Weights of a small sound classifier: 5.75M parameters.
Rows from block 10, named by matrix and row number. Rows with one number belong to one channel. Each number is 500 + 50 x the weight over its row's rms, rounded and kept within 0 to 999. All counts start at 0. Numbers have three digits each. After the name is the row's rms in percent of the matrix's.
# filt: filter width-5 conv (model.blocks.10.filt.weight, 192x192x5), inputs 42-55, a 5 kernel for each
# gate: gate width-5 conv (model.blocks.10.gate.weight, 192x192x5), inputs 42-55, a 5 kernel for each
filt.36 097:509439368365383441429481418451420397372401439541511485476485608571562534559546479418421388440493544502526555499487468451494462487481488495531505545504430448511550549457451423450469543536565592615588589489455435
gate.36 102:492480440464494458463457447411626588507503451385449456471487540508474421405484510521526494415428451477484502448410443475464448451464464512469484456468466474488518521489527529533545595598522476416497513491481516
filt.37 098:539536537496504510504470483515475543552541469501469499527525476475517460433440402435451439538508521448437513584653598567475508468473498478535495524485401431432453462520506462424425527477445443471456491532608638
gate.37 101:579592585581549513496521548547459435444482472428422442485510477500511503510438487498449452484499503473428495513510486476498487444438485530511510538558560525485478461474491514458487546533554540523541522496478499
filt.38 101:386398489485485409420454488534616566547509490532552550566544576499502472490484502481526515423440469506519549508489471462468455408452473498501487426405476520549490458614561597514477575565561513469445449456483450
gate.38 097:427500522551573413433414450460529502529551500407449482473507368397439450468498499520517575552529483549568580614620614592515480450434435557520474498441475468496471476569548516526504527480469458411480440418434426
filt.39 099:471480517500507542507464473453483478459439447588547473459426598567519504523533548529521513515521520510513450456499538555442461399473432519538487507467486538446458454472477499497479512510457393394493519506537505
gate.39 100:500514512504486499480519512493502548549498476377348421406473499452480497497521552534546506481487481503537515530512557532455420414458473499536546560516462507521523526627576544531513476562530567578535534578601653
filt.40 095:607629587567511529508519522485498515563570536447499508514482454424482430459467443459429442548513549535545533497507443475493510530532548595580551517543536542521515550465527548502347578569535525475479555560569541
gate.40 102:552531523459452501502420424332416398460459495449428434424431581549520507502472481479453437503515520520525561531521480507420462467402418500508473467460517485497491518483513520535553510517508519566469507519489469
filt.41 099:474559559526454528515472509539426451443434466447450389357358464451544550541537599543546509459457455478485567565585542567452482486470524490476474454413411495557597610464443502480514512522502473508506459441467445
gate.41 098:500459473441407514495507510480474533542540617464474479474508540557507522493492505516471423474465458421435492498514475498478435474449447530521524486504500498503463444485499473478496505531508543582485504508508523
filt.42 101:444439467507495550573566593534584535456440416570473444455451454466529583579402420469517521518539549517498571501476507446497500520498509526495462468484537496453440430457545565583591398455516521512504518517527585
gate.42 097:461487521563614496494532516540445467541519513548511445445461557561503510508496538525536525449469515535507453506550520554469494509483477555599591600588546562594581556507512554545558550514496441457621620582534478
filt.43 100:499509554485593479482467477484465433444438400447491495475507468472468474466530576545518506433414406382444489505471440475521578512504469383457462458437397446441467504474517545493522437387392432418540489440452437
gate.43 102:499526545564566613584525511506525511473510520543535542534538575573531495500520538519519535494503515518475495449432439425442448472477508602575569560613474479505525564432489510555511550476444423389523543531553540
filt.44 099:600574564565502491506522497563464478446462497489499457410426510542564567568440469494516535477482486451457508525538542524478475464445504523487431432498567558563589561571567497503470495526538483554569518526556531
gate.44 097:534520497489475430430449443466481514544576637492493486474432444435464450486554540500473442515523503524518482494511511531456429424413397524516475424395583576559509506530540526508472496498474483473581573546507474
filt.45 098:552478533491504488471524517568430482531523491503466463482448476482496501474601541554498494481499522527544528440497475504540542504476525588547495490475492482453447410486482455443452554527539517424553520484479488
gate.45 098:584534533516538466473509509515542526504524514402409450473483461445462478476579590568579611482477446471487529522496500460463456463436400453494496459501449476502505480556552503466433528472464464456471471493483454
filt.46 093:486446486495542620594561548527597526505506469364432448523645451469506494463438439426403372512525544504474508507479454504507522513488496497449435459449580582556534472467457469456452485496501506571493499473467502
gate.46 099:545458434453453635587542550550495458500457458510510484509464586558579558524573582572517474630584532499462473485470494502443439467466502519494506450439676645633600611526541537544542489476526592638616618599549536
filt.47 101:490475456467471487513552524541530516490500513340424434408365399427462482469593524569491433571518447447473519527510507503476482488515490447450476471445419442437488422571504498532573608591529595600453456510473492
gate.47 101:450449453434438493505507508519500524572551533516481499509558476434417418421476444446435505576558567548555504471497514533444483517517481439463485498534524480455417367631690660607635495519442426456398389380462520
filt.48 102:440461463480487553533513503497556551523448431530540526434442523498493486507520488513495438490479499493496571587514506517498508480462441475515530549550448480452461482534535456430423478479465409400528537590622682
gate.48 099:586574555524498484485454455471525511429420432509546531569586473518551576610403401418419391504524485550570592540496490450505541534531562433480520515468467493531514514584548527516515597554556582624391475514555574
filt.49 101:463471525510535484492471492446600582536557545591540514510489529520525524556538485450447509473458435522514569565517463403564545536531536568535513511550423462508527576607602581542565571552527524521482450523556556
gate.49 102:472500560537580549537502497469492487467476453454441468444415442498549586608394414474435468571572537513552585547498480504594555506498485449394456493589447449545521614573573614591589510470458466521495473499501464
filt.50 095:476444413455444550583534498496535423451444461578520528510537467502521452421497550483510502487507492477449496456424468483529542556559532592573566582577449500500563581495510535506582613555546503529450436485491550
gate.50 096:419422474480525508504477450439491540535563598502464441442449401456431448418488463444453431555519534487501535551510517501453495493502511496510477457440436481491476465537566540556596482526525421344493521535542516
filt.51 099:520477446407417500470449436458503479449471490549498493498517545528518484463567532508494474509474463433405401367354411486506526553563540627524488433430536540535543552478523547578612476487541541577402494525482482
gate.51 102:519480503529507481473434480506533480457466466477481492463463477518470470471438423470492480576545523524489534536489468455499481448446426430458474488506486486461450467495519541612642468446501510526498525509504532
filt.52 103:464480504571547474487549571629371389408387422492484540558590422480494537563460486517522546494518497518460550522491458493526485545534553474472513498520577589608619602462513561518523448470496454431483440469479513
gate.52 100:495515466496534527516498470512474506529504516534510504462466421432428436441532515496487513517521482512532549545559545515488512498544514554486523461509570532503469466524495460464465456458485497523485507548588623
filt.53 099:491430482452453422448438483560579585537569580484448436537589429396466476540492497546528493431478464477434519536575513460422451422448433480446483465502528512477484461553545513487436570512515537534490423450456470
gate.53 104:522519527571564463522512530495598570559605601486489494498490529516567540562511510556574587484491491504479446493504529477547536518502459476446457462454497535562588584563502473461405609577520474460558572524544555
filt.54 103:488469417408465592546548532544445450479456459498529532582581491542567579539638586512567560537476453426390419465480491559458511462464456419417434435446535453415423359434433418457456499488471496438437453460479504
gate.54 101:539530506509493442462486509526491471477480515526521476500489473484531543528524532528487493492503514535507486489476460428443424447442499600526484476451483489492450434513507448419411583596595611595496519540581567
filt.55 101:577593522486420601580587578505593557536491505546525538541532516528523479473480497485537491475493491474430493474504522429466517508563581544536521567550530572528554487541512494490454459429504473580542586604544532
gate.55 098:517454460440464544527550555575508515550559519516515520514493571559551546495451470461510496542540562580603462478478496528511496476443444499502525518531533522550535483452466499480477450466500501496525554563579597
filt.56 100:478479505524495551552554582565594541476497488563566507493499467547544550541558571550476464497462509475489513496456486452491490457442462584598611625561592543531506524440411480460506466464476490496407441422439506
gate.56 095:510531580540549568546554511523513534517471515521541496512485398475496554535454411449448430555530562528505545572554559512479444367380421445508518561661406422428418431487485473448443456480508394401611581540523528
filt.57 099:510505487539531480490550544619515481477414436496510552615583490421440446466533524543587602358439465507561490447461497488545577579567523563523446487516605538548517467408480512521503511523462444460485502464412440
gate.57 100:414444474538539520553545581597513535532579559457473464463457489486493476451492521502508443474491466471447494503514499485563559541473491534486515496491398386407434455604640632573565490492495472500554574546549508
filt.58 102:523530510543524426467483465419507517446458426508521489532565374380463478495490445482549551458475465488446543520546528544535502478476480538577562527486512504537537535575466430439464450427440429414421400451429423
gate.58 100:575574541532532450445417468468528485496483503556533514481472463443442490479468455496493513497496452432410501511486530560538495509471496561535497443417531495485477492488462486461488553501510485562394412418469510
filt.59 105:644635579571553463479474496543450434504462453505535508536487533520516468452512465467498554541555563599605481493465437469426451480450473471489443427419561552504551530460410463536519608586566559555457487464414447
gate.59 098:592600514482447498493479486502366404438492501561535549537536399427454458476475488456424445520513566555581488507498484450511505484503517570498530524530509474501488508625630549547501454514512532574499510533502494
filt.60 099:531500468434457521516532469441514512445393354540562536530525465480491458434464478482509520432428439431449502497494446446496379393503511521495548500530540529528464498428448459519493508533536512453447445462458433
gate.60 098:582552570546558476544540541519513522532547546385375419393427518489508523531488497512494476537534518499505439416399404418532513492496482530474457465454521504493476483531526497464462582616591560530479482450494492
filt.61 101:429453481438410509529557564597473462482545488463542571572506527526527515527538538527505502494469483493545429427434463499478485446433403465510526523525459435482488498471544495500449452424423411464547454477467444
gate.61 102:480457471446469591621573584522533490515518495464481487495502509522523544520443448463471512581543457452440461435427426471539504491480507501478470521512486486466417359499505438445473536524499465468524594625617609
filt.62 100:466499501480530412441443483491533583589566487438451540496493466432465453404475498508478472491473487505503503546509518534477516536510503495513533470430506531524555486545530509580518508485479431424484468517510529
gate.62 102:445425423449487481528521502520425440426431436444436468438445409423459436490402446492461522553562555525507491489512523564560573528561565514441457444465533462463417404518502505511525468487495529534609624581572559
filt.63 101:573594544525490514524533532455501482448424441584578504532513506512516524544393467521545568544472473478485441447456400400428438502537505461527492503482438500497525529466450446427455601543505491573512498531512584
gate.63 101:493527550516539491512492511501605620522511436541495436420400511492475481475512515525525526494472490500523439428438503505371426428463486536542557553584489501472503475551584583579623529466363375360570587590557571
filt.64 103:473503510491465518464469442467473485539562466451463503476479561551484444449479461503495496423468485513522524536528475456524508505538504526513467484506522544547524503343397476420423451494504513477567562516545516
gate.64 103:451512504527486384380348381409503451499537559519531569580516527505522502479512524499489483525515555532539506536531510509450462499506506541513514501590531542534535549511507532549574580574565571593545509475464436
filt.65 095:504523466423404482488505535531450435440465448518480439400417544523468415380546503534500486485467453495474522484439406407517440436434414510536540495516525526485460463507535498471473567554538503426439418391376404
gate.65 099:517499467471464521534529531547482482479501496481483469457466489510520563589463422431378371498525548503490533536538552518482451464461523579574546550488460485459495454447475479490419448455479464472399418455427435
filt.66 092:490457491473450445412399433431593526474450529523558525496482425442513518532456453459452470429465458463448469503486491448500451424399375422376459481502586564560567558472551560504511415415414453475524543551505506
gate.66 093:503452491508520479441422463438550536478502484441447481451458469435449453470457470482455453407455485498474540533485492449526502457410379543510511540547543503481455475498451481460479554506491500525416464500489439
filt.67 103:544532485468474556512535539514478496548580613555474487510491533476472465486471465481509511507568575547507538504542530558473485502502518657643658631654536487540498462519472458469444454482484440372539526498484460
gate.67 097:545573567539518491500508513561588537511462455545541487517434503485499510501497498513498474512496524569535473460488503478472465491486501613668651677647591544539568563444503498479465506546571494467469498551513518
filt.68 101:558542586530521534531568533516531537503502444500494503491510498492465456483509501531513529502487519521554498494458463488486506529520516569531525513481494496478460396535487486473474447499531500487528535535521543
gate.68 099:439443447459420499475452474481556512489495522403464440434411420398430440465521503533505464438451484509519505532564587549506503492489494530525531530525501516535553519499511517579541534499463449407552529548544544
filt.69 099:573574539537577517515506517519546460519486488625645600567518466417423420434502564500491474457506500443441447402433414423423432446412432566593545540545538538581566549510493438422431414486580501502464462475455454
gate.69 100:549547516536529512501510493525599535485447421428463478495531467528524522457450446474518532494520515472475461525500497479512519548508510506505547537547499492485464432586557528486451478510437434398563625616615576
filt.70 098:517549494534522507516474532562469413466449463527514497513542468445444451508565546528528554531497498522436434469441431447407432407471453462528507465412403437457473424516565581589571487438465497564466462464496491
gate.70 099:558541546571585551575526537552561546513526536336366386370353547532509474456471497527528555583526503501523469468461513516445485526521559517538471475477483520515529552508496560545561534472486535513422445505471541
filt.71 099:597542477462444551509463487493546448435468539443487527503518418452495457369457443416410464436454467472479580509524489500474503540565536485527533564591489487500472459492505502530543667610545593595517545549511557
gate.71 096:532481439408414471471485538514456489475480497451446441429477490477463438483551570548537517580534508500504506489490453486533566568574529487534548547505395418444439480503553600569502617550503515496561587636607667
filt.72 098:491496483497504440469446507523517527585545542583526489474467509460501473488557566584587533536514512499482427448470508503497532464521500520524557519512416481478488494499512454419414458496499464491401471539570547
gate.72 100:417425484498490502510562527556505522513472489560501449408419518500528538517388404457493491446462462503552449434462427422451466495478472561535506451472480479496492497512483488512520536555548564535574529541522541
filt.73 104:511464449423427522509518527508529561604641648602552531567526509525505483461454437395444443482517445451451455489493487508527530477467476570524518533578464417450490520440455456493528435491489517480530564539529518
gate.73 101:539551527537555529537491462457491513478507500529506510488447551584566576563456495546597583479500480471453383427421414496458524518555501456478492505529534539476489450531579540514503530561563546524515508528540542
filt.74 100:595588526498415412420377377379477474475494528560526527467452452462444456454533534607583546524516511515493509534548545583530454478477480488488513419392483476454475534464492522533538543540460506530490502516505500
gate.74 098:549539503478478440482473487473515489476538528435451494512513559522482470454468438479479456523437401386434459481487542533375445507536553526595573613662578573546534529392406447479472577540515446429500532515479456
filt.75 099:447461517557619575532559524531569509457448382545525509487536452460475519505438518571622612452461449459505471417458439416492466488466464532563552513519499494437367336564527495561598477487501498493397480491531536
gate.75 097:516478464497483433447425452414572560515485482582575539512507422398427423395500530532572576466500494467468501539564576572443421425425420488521551539536383409444494544396438482557578487497469492507558537561576549
filt.76 105:501533538516497533529494476475522503487527558527573580562520435476522543592518495458466428475488496467469475484470485471491511522516560549547552516563556538569607592435427405430396628591551508550473452511529585
gate.76 099:469491490502517456450476497486514523513484468438484483497478470510517520562451472526550561538543505521509462483475414438494481464495496481475488499470493489457485487630623545538467617603543488495463460470509528
filt.77 099:470530527509546534486452457467552547525469450430439440490533511521501553588484504435438427523516545548579500515532510471475445463451425499452456484523501535576604605474478486508509485534558509471470514538565584
gate.77 101:325405429482445400426458468443490503526484498582558527514519496484468471478453460503505504478469428438381501501465495489456431458478443450486479546534552591532541528465475496517513472512535563558605546542513563
filt.78 101:503495500522541436458478534527553536505406414492497473452456607568538565585532563540562550544541545513554572524503492551460497482454524480522484478552375475492522513482501443446460563551499427459531524550537537
gate.78 100:502506530540538434464460492489464454414426388486501470490460469495498499486447414452456471437484497514529550510535493506492475490472434496491501541505556552563528583580548508481437574571547529528511514479477438
filt.79 095:458451460451441539521536537541553506481477469444468482452490499522481482491543507490487493490479460444425543539535506498556500505555551574569578556499568581547521526533507528500485625615499492481467468516515533
gate.79 103:562543463458393571542532510514523547579575585487486466447454552562571594605553519475485473462501506535581554572572571591584526472438423536555576569570443437489523582606606623568561575565551559545459441452429452
filt.80 100:467461488526566569558564576630458463457486496500454427435446519509508538516526524510476516430506539540552564551506465409574578568540592583570549588548496430433452407469495432421468513558505461388456503484504581
gate.80 101:544550587574663453497492482451624580560473465474434396402402513482486471523403439502533560440493540530554544520511465497427427453452443564548532548518535513466441442494513496487443474494484456424462504525556534
filt.81 097:566542526540446615579551568539620528519459506458424459502562487511517511529526541514486461511500512493522558586535516494544516482480495459429451383388574559576555588516466440402434535500501513550572543627615589
gate.81 096:565578551545538538479490475426528509523499522485456463499503450465499547568554580605633635481465474472476510537569594574568530533527518535543588518549483525541507535495487486479445486503466472483451469465449394
filt.82 101:550557528472421528512518518518577517505538511469471486516515485464465482537550556548488449575574547539564561558574553579627607613543471407473548540569499496460499481462512515461478745683517489523400390492493440
gate.82 103:517580587558528525526510518513469488507512495447468484483470465450439471456337407438442530521526513469451535514519466408408434471489494538522517516556473486446479419452429485468514487551534514475506545558589583
filt.83 099:565530536530514431449436430404496488522589600437478480458481494483494490491443447390413392623598538535509514473475534537458485506524532471465476473516462492499444479555561510524483552470446461497484512509511545
gate.83 102:477446467456448556495442459461427436457460421406417441488500486472473562530466483487506501466501486454390508512491501518568532471446441528493506467452536539512517513531515509506528496541552527542550526530499499
filt.84 104:425447466468426563554580544527550556591586564473444484506584528515467463454441471482495471523538467475479501499433443466445480501518542491519536562522470460454448463385394456466490544498493525524494519561551547
gate.84 101:513527521543534564576596649623553473466491488472507466537515514538553558563529533511513500447436468442472450476529545583574521515517451594512547537582389399424433433427446451455504557552514509516479497463475459
filt.85 101:443479491519508573582532506507521536506491439402416467477492499487521499511477487478478450502511489501527461441440505541572546483449466481453468536599544539542499486598534489450466576564528500480441469416415413
gate.85 103:505535550545502455519528569577441420435436493526518518508479450418432432416449438442494518517536528566552444433448466470498532539528506555556528503438555594640605620578574565536534515494487504502438483482542526
filt.86 100:533527512506514444515581527470358446464460414542542574599608523488441422402455482544557589574498466473515407415443498483562559590572590526508583573563396450510535477458466494477497539549569586512465491532519589
gate.86 099:515531511489502534557495503446480519530498527519516544550526493472483454513451431420464445534562551562571623557569583581562543521504475485469461487449432452429456396444456448410406413430476454480484494470455433
filt.87 100:534475443405438331397423439406452493478454434464463482488534544543536516484561532501507520459488448463461494496494449456532501480463467523465468479460519538523498447490505487461429516551542527538433429460484550
gate.87 099:431465527528556470469493498466476439483492515399438513572552416411442457454505529527550526533539496479515505505507462473506496469441448477503520515473543516484481423486503464485497460468524532588493509478458461
filt.88 104:565567583613630511510481503525479479517486520421420475441417559582573536543511511517556550541549550541517531581605547563542528496504444584470447377395544514478523564506498552613582617568553495496366430496545514
gate.88 098:595540510512500496531464421373502502509538533418431446491475487518518513494468457432467453624632637600553549503527497527449479461418371495494564547541561543531521539544515493497445541566504461424499514532538471
filt.89 100:463466490486496490489514546556572588588605620541496526512504528485498475416473482506403417598605608588555557531516473415462449450459487522495483510541591601557516479464483489462447451512558560548443495520574603
gate.89 103:491520497544497521483449448444536505513489462437461489543553530524569543525435471486488490554569574570600457486495526582379415429455467498503502482488551525497428394544525504490472467464457487568563527529577556
filt.90 098:447480502532505519516489497558528528538582599381477437421417474487470431495479485487476460490433481479462536541521510554483493486535543538554493456473566502528587595496474497486464456451461394379466481481540565
gate.90 103:402486499536554496490497528543454486486517493533500459459469452467436476480528536535517548543527563559567430457455479497447473485479473468454459461491555572550500564450515476444458570579544487399544547517516502
filt.91 103:527524530498471537500501447433387394392403390593610577531488506527549559556582564595591567448463483525539415484452424411580567557485522476474471398346557510493478466518507519576550487533449484426595554522519515
gate.91 100:482433444433418526530523504486528561564545521540534567548511488474467490520425423495501540480481453459453523519533531545488495466456472504501484485459471507486491463530483499444472489462501431460551535472458481
filt.92 095:532458484500503445486415455495527525507518493499505498539481546527560505497476489458499492573583529537524511513543506493485513527549540409428470535517476461433438492502451445480485472499472475525492503527516470
gate.92 098:417449506498539493549568590607496513504537517560526522487488530485483472468470461428440463481488552542551521537558519525490477483429485498481486514504532520534548540510525536531532575543512488446407458517555521
filt.93 099:482475471434425507481434513543398423483555593456484512582487467481445482482486447488431404501484491511510509512489488497474472510511547486524588550514553585571571588546564589527504556512509507537540466520530533
gate.93 104:510565593592609506533530534526459503525478507566586557556579459452483478467523530529533533570569571555558487475505553551528521472463428410436459476525495449485505527539573568594564465498516475436457452441442486
filt.94 099:513460486452470574482522517506452467465464471490472495509468517538567527526604573551587641412451458467453477475478484486545484470441403502499423465445589592558532555449359387450439457447470484466572547494504503
gate.94 099:509485539596572513545524543583503527526506544472489451493479501493485438442464491452489515567547511502470534549505487490478520500481456437486530558587460443468466516397417413462468571507455430408445437442364439
filt.95 102:420425412431440452480484473488535480452420457376416497529558497567540565564422416416477517473501494485506545516484472501579545484482456522506493475450518550541534567532497448461462473430431458451526499532542562
gate.95 105:512456439420394457443447477469478457421380379463478472490490531525495462462515502482475424458490465436403489451436430426493509495465476484450456467454428467489463473333367408494489415495570583606550567554478480
filt.96 103:538586549534477574534537572544570511537559603348380443475503487568559551581513482458422410472484433433396532522517445429504480463505525452515553609629589570510534497521509497486505484451455439450518497480450447
gate.96 104:560566559519507533559537544534463476434405393556530518480418446484451447448530492472467453486505515501511491510495566530469464478481530569552497501504418447459431437590587587576593563529503462462472471523524530
filt.97 099:612580566536570475538564533541511569574603582430430420438450492527558546516550563577546592538542524526510630580595578614465494534512534449455467487446536516466454483492468454466461519513516512492523541539518492
gate.97 097:410413397387361522528507466443403424432428419490524536535547409453454504506480494471449434463472507501518419452400413404419454441472434553507486499468490414436414406544496470422422473459490480466455443460485539
filt.98 104:561522577532557519526546496526526510480490453538555569527516459481472495474507508525513523445431435428364469436391415459434433503525519506546528486439505524514575559447451483508586512513473487468560577555540456
gate.98 097:479469436477525438450428455427574577578591591490509496442387525486485490540580507499465506497515539521538582540545516498465455446465480467464511534551421455508524516502467449395396396449488485460402459482542564
filt.99 097:492538533547545496500498486475528525538491460449468503544503436450470412410572534542557505470464499498491584526484428370467492481476442556547476480461546511447477499501488464491474448440455473497502510465485488
gate.99 100:479464452470491507504493455515572570533517451451428485485503586566502471425563516457464446512512489502504476505480470465418425431443436578558536505529559571540540547478474454486508611566573567601402384406374369
filt.100 099:518515523530562483500503496501589524516488473522547564562601532525481497520553530506530464462479480449409592578559545486437466487459408418429464491526433498510518566512477497505442529494509449438472485514497477
gate.100 097:574599566551572517551562555539461463456459423474481472513539657624570485472395423461459456465433481480493446444400368351522489454432423456458442495497499500473517521448436445471519556515496475417556569541506504
filt.101 102:525477443417441453491472503488465525551598565551517539479540505477502532533439427392441356537519481431414563525524551506431429383404396457428421463453525509532546501549468455470511445488566581597475500499479528
gate.101 100:541557559567581469461496454460465501491464467588552523552527476486452447435614605584556543456438465422464473448477447461485503549549531447514539545536472529493480451503475543580563576525530477489560561564551555
filt.102 100:478468471480481596570584604642567500547540536454476471518547523468469447484539560528566541459412450432488470505508504481409427473486493575496466411417546566559563563617573532564587422439474513490539563519473481
gate.102 109:501526551523514476456437445434511513502483438480514533552544432438410431419504472471485510486512536550538510481483508565426444418442425410431463455455458454434469492527488473479458542525523462423415458491481532
filt.103 098:555537568554525537514497552573345359351375358539537567593619449501517543511548549532533531525545533537532543534508510497526539527511504499483464453435476469443452394526460425382423556534537508473509511478528483
gate.103 094:493511499433415516534512518510521504495517524429451492499448461474454434432492462450395440407413397432481490447450437401517528487504497523504494448442487527534505487541552586552518511477515555557522491449425440
filt.104 103:489528522480472501478481465444436459507478528521580606668694621577536555600455467529499487616582539460449471481528505574456465522545531432456474495499489440446485543354435456483457474443429435450534505509524498
gate.104 094:464474431395394509520527524500632550490522520428478483445433543511535495486434475487498479540523537510523538524488485511467462446489455535483501407433561564496487502563565530585589509483510549535536470484483509
filt.105 101:588502459414346556576560521535488409450421388534478495511522511492460451497462496529548527505542523491475457514577586580599563528538499514491536534497515485490533549523551530595569535500488491469532531499506534
gate.105 096:508506503546540416409376357366519496499531523463494454521469471447454448455443435475493511410433467437432510469535545559435461482525523509522515520543581586588510575551497499472514508558545582614478457474518542
filt.106 095:465497490506528443420473479485509542537511496563561580628631580531541510510488520505499504470483479398424460515535548527428462529530567455452484463457519574545513493461434449422470452438420390465552510510473436
gate.106 098:476480518544580459465474472465424411434379393473477497541573431453476509491493446446434398474420426444410541519549513498432462482519563487535507524485543558557563585469465506515554469466475492531521520485494503
filt.107 102:455458498468399465467499481462491479550575483632555481439458492484433397384461432484465465469477461478462419457468549567531517506499455516462469423443395419477502485517526568499497575528483492476517474432411389
gate.107 098:538533546581574420445444456490501491461439456482507519558540518542530530492492526540562513406421437430457586550543527514382374409483483589562548541581470510577594581613621624653674545569531516505536558548560528
filt.108 099:434431512548558514487505507541569624574573589564519519526530453430412436441550513474493455477514530513513487507510504497516496433434392510528505534469528535531532522569590510455506416448491509526463474528527531
gate.108 102:412411409411454406432461470523417446483477463567537528515544572577567512488505468472488525512526498543556555538512504510522537535548530445458474443504476531539529492576564571601627464477459492548546538545507444
filt.109 098:440447403425438532480475471434506453484477489446448442469522590593596493451518485518525504407421467436471546534518544562444460450519512548461427420383582511538476461477473508513540476529535542574540500477484494
gate.109 105:459537573587620510537506500496467478527490467494471435422364488471500487505453440494499507484510534556591470492551550571559541535507515442487510545580400441504514514490462491520559484427433475453501505513479506
filt.110 100:551540509501471486474477483511479477493477519484495494440458566548547501479471447475513434586535524504526472505500523527526512543550519577573509507495480540547585583495478489501541504506560551590588561558601544
gate.110 100:553605578572583448433451458434518492456427397408459483474515552538530524466550555519562534472484502545517416475487512501529484465491511496490454473503484476454436433560539533572587428446422450457554563534482504
filt.111 098:463461465517462548493534565602453456401444496547559584556514511519525507525412418458507501395426472532553410407384427436473478420431405459412431444503478448507568565430418467441484485510461469475480492470479450
gate.111 097:505545529537577536544600557596458492507512545585581609584517494466495501494483479484492497505489473447455483504520459480439460436450501430470530556526565510524519520502469465453491555547542537563579602569541553
filt.112 101:545519527516544554517579579519394406439502548542485477429451571551523492503608552570556535542518475497469520542527483525554524505509540536546566579597514528538580537445427503555578507522498527489515474532534542
gate.112 101:555560593611614491434456438421558558511493468450455431441397468480498516485459439459490497455457464466455589568562548510516526535548534494474442419378490477437404400523559510515503501562574612572450457463436392
filt.113 101:480462468508484549549570505485537531502540527555516476480447482493480423441508482462454463412426441520531530532534582613526565576528521635615532595530501496491489471518509516538510435461488538552396402436452409
gate.113 105:552556577522526466496526515494523514491489494471463486478513467438436459471541531542564567496507484490535477505534513514445511519555551557559537454426583579586538507502526539536516438463491487472520442493469525
filt.114 101:521515488493479524492487483448543526551469445643655642560544480524539521607552567542533510499462507523499497518519529540436392462487498598517530532512539533534534498480503520513543478482466478512427474471466459
gate.114 103:523512548545532503479488501541516519547573570461479444467464474466466486499494504516506519498501545548604598589567549509481496512459475544547574572573502503520583563520534571578546522545544529567520545574569526
filt.115 101:590566514486438492516490473456400412404470440523487494506486467474454431458472505508501518512504511532509411439491543543404514552569545502488498549564522504545511529506524524537513532527542559509407442510556577
gate.115 099:485514549558584560559524483443513497512522554519516514525534483484494526524575578590553552417450441434390525497506491481456473442489441552525543526481532542548539505531568569546455526518535525580494527562579555
filt.116 096:582583543548502451489524546544544485480429425572484507496520613566560560588492498487467411498500510542483531565485429417429466544593638439477515462411609524550543569453506508525461435427478561575552530550537538
gate.116 102:541560574582584435423438407437478524531574560525506518479444573508485476489423403437426429527533517478457461464457472449557551555521519492515506511483423422444493544486488519487487421459443424480483454465509556
filt.117 101:418404414417421607581556505482493498503527554537549550488428559551536527568540503542537518521493486521519582563564536539471459522519457439464513477489417449497465505397431427414390510490444479521337373436495568
gate.117 101:573549531494483486506471487431403393439472480614626621602565549519472430427535505526492480540489516488485449455516528542524506498486463513507518534533495505500483449509556565578550472421441478519516558584577562
filt.118 101:486501504516563510529500490504586566535552534537504459419397475466478510521387435492517531485478511513565549546500518483422427395426400479461474498537556494478503509503518540568576445528579594628506410398434438
gate.118 100:536575571550558418424409436484463529551566591506506477427441494475515506513446453488453428575522500507505530557597543524484500476439464474474455470488363408400396399553553547547559470455480534566496469509468470
filt.119 101:544518474498538460452455458487493514493513552544502479476493440453484512533510489473448427618631627583563542478498545580471485442444472607563621613600580599617595582420501501537536465483481497552528470497458406
gate.119 101:637579535537485581536554519536478460439445480406434414392434469463479462450472483480508503491497522512479465485506504485610570553466446516507520522552463505521525553555555504530600494517545598633426478509514551
filt.120 101:481481533519564480495499515455574545506518529422479512533556539539530527500507498529508504498463507535584450453466431481614611606597579603567532534534486457498503494513512554538531484518503486464545504500501508
gate.120 098:519502490512510434424398433425580564594550625360369391427439513509517533538521548562568557592586569568550518484521475506580567543505547537529482492508555501478468458486470496514528541555525545546525599570561549
filt.121 100:447476498526496339402458528534559566541518501470468441440416542564557499519503531574548567574572547503523501522511481446508488505477482418483434521456424489510527469422461539491481616575557575638503503475429435
gate.121 101:493488447440384526493487470452483496472484538573590578566525502481493473509489463491503496532533524491485514520575582588484505496567573502506561563567425419443489522544587579536509427434460482490419452501488509
filt.122 103:500498476399412527530460496497552572580510489463509475431446521518500508554451497454440436501498466464445383413447508528532527500500511469469441459491414517569585581542550455406424578549530471524537525546514460
gate.122 099:475533542582553467477509475408539497480511556547534536514445501501515525535527544552593605399393420442433509475515510498457492544492463398350370394397507508486523481619562541540508416428426428527530574560580554
filt.123 099:474485489504466419444459433467612568544485521489546530549580492554546516498441498523469445503492504478478575566581547496557552510523472472448490484538463481521527551593543481480529451450500582588411462499543540
gate.123 100:509493563580603488454431433436486508517536502599589584604605481493521518508575553576566507397422437450467466443479518512399445453465436493508512562586544542528536534538576585583544450452490475484397395408470473
filt.124 102:588574490478461571567555572546497526511488490463496465491527477492509469523422433486469480582553549534542558571555541539604616595587562563545540534573449472475492512471462473417385468476490452425540532531497467
gate.124 098:546550568553553495494487534549538547548503502482487524525564508456482523499381421459475512571545528539518497490482486461390427446462446488459447427403509492468488473533550561560521603556562519485497493474486438
filt.125 099:501531491499496447501544531505474496562600594517522485477444535560577552529458484457459484535512487471453528595583533518489496484481445398407456505491453466474423454595532481457433425412511540552456471450405358
gate.125 105:475484471501516333385451501518558514467448447464472461493520444446454453433439448487544540384397395427493502511515513526476492538586592468458474471459481490514506500508508532574607491512509535495622584546527510
filt.126 097:372376427447544415446468514527526582566530512559531557552575469478482463466489500508527507439426437455476510504459456507584578526556559515490554586580436480535579591522491538530528538574548536501457459449458484
gate.126 095:473517535563569530555509498469522525551504528528525527488503618551545544537480470501489490501479462501533520548537510504479460432385422564564580567542498544482554516520525535549563458426412430457584561550515501